Rows from block 8 of a small rotation predictor, named by matrix and row number. Rows with one number belong to one channel. Each number is 500 + 25 x the weight over its row's rms, rounded and kept within 0 to 999. All counts start at 0. Numbers have three digits each.
After each channel's rows are labels from the 100 images, of 14976, where the channel reaches its highest value: "lies over" is the class under the peak. Only what is clearly more common there than usual is listed. The data: made-up waving flags. In brackets: how many of the 100.
# sq0: squeeze pointwise conv (model.blocks.8.sq.0.weight, 48x192x1x1), inputs 0-191
# e10: expand pointwise conv (model.blocks.8.e1.0.weight, 96x48x1x1, transposed), outputs 0-95
# e30: expand 3x3 conv (model.blocks.8.e3.0.weight, 96x48x3x3, transposed, each kernel summed), outputs 0-95

sq0.26:517474492537497523522471501499491464492450483511479515513562455473486480510494504477480484477486480541517524511518448484500500498479545520488490511444532503515493478526536481432481494501527479489571544489482501559507531518516487516500504496521520513472480522515482516508508507478480459472503505508496549479540494508487496506454482531517476503532499474492484478499493517502506537508519502473499521498497483516498542506518548481473487506457522484495521460475456475470509511490491519513449470487537507463486516432504469520482546515480504484481481442503467526483494520454457487483
e10.26:515479506530516523489462501479519497513514508519537519498515498512458521495466459504492496453538490553480500517501413503497506481524489510539490466482519502462526463524502507483519482485487508456501501503501508543436510524485512535490488489488533517494548522519501487463451467515497506537
e30.26:502511500505514523528456480511524530504504527461545485509509527512518468514518485483484483489514501477502481469454458507497492538511527472535445499514498498461497492449448487493482494547530527494487493492475503479523475505485486484539520488512518510546500512531538523532497498516563466443
lies over: flag (89)

sq0.16:469514518519475521451505441473472506480475491486476476514468493519463534513493490531525487490546503525521523454453508503453542528495477484513478500507532486494539486453493507484482548472487500503519497496549489520505434524533512485509504514482505483501502487479532511520467493506504524476472507478461533503504532507505498466455500526524502491500531478520408502434464479521537505488499462511477464490531512481508509461520523500487527532477502521506481509494527507437484485535499477477481512447501514526536530501506504517477500465483475504523508527478513523512500487503478521448
e10.16:529518500470477471545518496558502490455496484516558470494485501441522468503517534476499476568500502515488533496472524539468464493461485511519489518473491484536473518487519473502497502519483504528507498499500501473524485446504494481536492499490495486509518526457452483479486464496488476463
e30.16:453444517502516514510505553519492465477507515487462486500507503517523482479537471487498492538515442517514467516463511496529485504512498507490488510512532465492450480492557505499497498500466455513479496463513460484525529491443517491448501507471534516485539471508493486488464514506466513528
lies over: flag (100)

sq0.38:492457464482506479509526476505499499488522468505485511517439531491485470494525496457519482500461495461477531492506479472535527498518528536475523511477473462456500500474481487522513455486502473511534445503491501497518497444546444474485511500503473478520501525496507502542492486537507515484510503533483510508514480509508509494496504446485503470462515461524489516510554483510461438475502482532439484512511532517499485526512524496475491563510492491497495534479467542502488519503519484502540517478495459533529516584502501516512513510482503464512467516534454485493523525482493483508
e10.38:498451491471495478475480500535497517509495479488477507498504503466561456471497548440502502468570482479476529495489485484490501506533475497452458478483560504466497469476486499498474524474496532494519534502525482481496442498496509493503460497483485492471494536516516483498477487516503523472
e30.38:487528520534531502483483471487458487467467507510454516514489477489491473513514498509471471531481513516500469532530547513507488502458493508478497504511475545455468498494498487450514497510530468492529472472525474513485488565501509459451531498496456505473479502526488511481511449452506518517
lies over: emblem (78)

sq0.28:493494515518498509524519495507496477476527530507480467514450488481488488511461511467467539534497498472476529496517479531492532476474459476466498473497472462477527511518486512507488514506487507514424487494522485495478486496504508495468488487512515505496518516510474488509478478578502472443474483489544466480508532495524496513417460480486456456498540494477487491496513486469460534483492508482514501511511525529499543508501554508502488456502486450496489475505496529481570454461478498485470517497492523552489504474460466472499496509535507497524495507471506509497496503478503497568
e10.28:510507493493502517490544539508536512507526470500489478493462496481542509517536505477501537480486493491509501522473498461406481494489483516525500513507532463485491469546549487484527491530473523537509502511495484482515554513537473496499475479493501490516512505542490498506469537547489452465
e30.28:486502474508499557439431494503529485498489545540483522491487519474449499510453508477444490492498496480473519481522519527537507487505522517523499533481500463554476504496500510499500475489468479492500476489521514483521481523492466518510524511523457445515514532461502500502485524521523466492
lies over: backdrop (83)

sq0.34:503528502511480506465501470485509538522515494456475482496481455489480538460491508511482482517490455478477507475468495486492524483489493492534507507496478487509551491505480495501488487503499497489471476541492506479500479522477513497511520527538468440482478479449499505536487513489522509471500521550437518499533476500504503451480519535521469495504469483435518504478506554479513532499538494499496468496457498507536531537509510487516500524475476479470508524497504431499508502495463510484508513448508511469481509501524499488551444509483516520472496496419538494506493564520509463532
e10.34:486477466492447516549499492526488516508455501472467461453503507524518504468513504501484480515517490475501537535493525458503454495524506482509506495501498501519464509487497471490451491488503482506488479499469451444504483492527473457483514504490422480488485465468536500506507483521492448483
e30.34:458496522507496513467493505496474487488483504549512503505476515518516484476493488430513476522501483477490520521454448490497507473528470509485492489499524509542491549508515468532519517493503487491536503446537530436485475509462488503531540508484548491498524517464478482519450512476492471517
lies over: flag (91)

sq0.14:441467483494504508470448453488554463519473508525513488500519484475505518493518466498470502496492475491485466499447530500504471509498514462470502522528520514511509493562505464518461507495513485490500495486516470471559466506421504525490500475524568490430495516518499456503493462485458503483511481525437521534497511514473506505478528499489522533474506483501474461521517480481497488514494514492433533496499503473515495499543477485487521498499491497478476524521537520496484500490521470481536485482521522484501513494478469492488522495501479526509509491501500434521484510537499483445
e10.14:496479456492507542504497468464490477511492513536477515516528478465528549498501538520432508521468506456414494507443508531484500492485500536485527505499555485511500477485501497462520478515492528512527505489482510511493491482512520467498515479508517480491516515462518497510501473514484536548
e30.14:486518502482478513494480486525490481530492505524519530535485560527478522527515531485570508525498503496460545516511480524482527525508516495512505562530475511531537465485519496527505538499510553516452496526452526482476514513533473515507508478551489500525487514508506497524493508541498518469
lies over: backdrop (95)

sq0.42:541514486493516473497538499508488425482521437505502497488473490506506483474477517497511518494489495551466498488484514542477511475500485493478476503460487512527487493501479473488464454519478512469493484488515443503488488461529451487482515494486495509568533511500509531490520494507510513499496488462492514467489473471542486508501485511513475498531477483505481487533513512516483515520521488461502477518517503533517536507470530467502488522492486544454547497464492467530497528458494513532483466521477550510459468507496489471510527500523527475498437469526479488504554532461559472450
e10.42:499478484516506491483505526505469500502495463494478489535478496484446521508474488474556543440538487507502493486482498503453507494479501546448456463456507458472508517515507477456542523464467533525494524518478461506506468508499483496524478512489484502484524491513492488438488520507514483496
e30.42:494562477501482533538489486514510460474517510506479522561510502505465453519506558526538524532524509473531516549471486498493512490521539508503475488518519488474551466500522492547477477473495536491498487490461488494494493518494528484526509528524531498495480504530490495501522506499493483433
lies over: flag (100)

sq0.8:494521488497452440453505461514477497496479479483488497495548434516538517484511501509493532515495492460473493436507547488525493472496495504522460497525501493509498511470489513527510520495508482499502508505484477480538510473510498485494520505491428458496547528489504476520471509488491489503493490488519446476499521493456464477522474543484468478516506511445503482540507498502538515504489502435480493525507513492511507517413520449467511461520486516484487441471505535458497500464486516553503511502526533478477504479520485527495505501500502492463453474538490495518515492503504514513
e10.8:450486468558484507504536477508497506468526503463531499524547533461509527512511454526502475501515495447464496512533505506471490510473499536502512475508504529526476492509500462479477508511493507535504471489499507484498517504507527471500525507524524475507420515481515498517540481509455505439
e30.8:450477531540519458468529495491490518467460491483504512493509448513492484515505514479508489469513530511461481475475523480506482489545479512476511539510482472436455495521476524458491533481527474515525494494493487467490517545481522512508509521491489497491491526475424535517513495479534507507
lies over: flag (79)

sq0.27:531447512491477462503523497532465521471535477500461505492513503459535494513516511492476459534506515482544477514477510506510485492502502493470490493526468511511491510547488489449524486507477503500533536486507482492477523453482513486467470504514488506492502525499514494514473481493473491524530489529489433473493503503469499520461530495499535522475514471495481541542530515493538499511546491529542513515495488492486517571499488501529490507504469529479517537514495482475468460450501485473491485488473431484465469508487558446563492491546495512507481530490520489488506496518534446507
e10.27:445502499482486478531506507484495485516483479475543509492555512483500537518452451547485482532485529505473503479515517503498519492499486499466484455504507505513484485513488517494474505459491532498530484470487525526516514515571549456498516514451501471470501487516472520479550496539486487530
e30.27:514478495489469489473472495507467497484496495554514494516517519509489488534508527510507494514486502506507478578508520530489521495440520505445528462504456534510494543555454481494504481495555515514513482477529483472529523535497476525511490519533522492523531512523507515487520542472493517531
lies over: emblem (81)

sq0.18:490498431477448479500508490514486484472536474516490521489511503526516496529481489487531450481500512491497510511541513538484482510478538507506475495465493531447438515516513512521513476461511495477523518505523458521471521475534527504496489498522419486499477477474589492482539490473525514500509451534503495513516512529514484518504488511459477518509526506497464519483545485495509463524545510501484495440490504474471475545505461510522497510486502510500475505519496521524497486512514497473513506484457462532474506485532503481518463541499489496477522492493470456485548471506522547491
e10.18:491460525535514504550470432510490470502493499463470555467493502522488441493487512492485506499508504456503440521523512491513510468472462466487497459523493485499492536516468479487484459495483534472494480482524531472440521479514496501497489495483487525527470517462468511488506490513496508480
e30.18:425512518523517487456545503514477519498491509487517478512500500501520490460458465482487458513542484457513466499442487505503522487506534497506538486503531511534466493522465506495490495550508485511562528526527474483499526528488495512508508554508520512508533519488488515518514492551496489475
lies over: emblem (31)

sq0.44:516497481503487521467511451536465480553486489484503489465534502517530500512504555505501481503483472456474462485482506465538497465528513498512485427525493473506440512479514503455463531490478530507491514545559486482492506452479488526495501510504458475511481509487475541505475510498501520485510502505502520527523492499469524488464422485506482509514550472538530528477525532492511507503502498488521517496492495498505552482495513472489532478462481478499557486495549482488510469468520511501500481502493492506509469484517552531502448466503520516492489447504464546479479504521513500516
e10.44:494506441519463480462484553526458499493477500478476484472513438449497532531461477520505489535533527495521490499496533521482483440457506514450487523513485543505480493487473508493483495484518514498507479504519476494496494462530498501489461491539474513530492524490523503510506451486470499515
e30.44:462478472525538493488512507520496544480476511469545508502554481507496522518475481496492509574518556457501489508495536483504523532498487493471513497514496526531498502475496477545514503498522539473500475450512498524491515503479503481465476457501493438521544518487496499495519503463537518469
lies over: flag (84)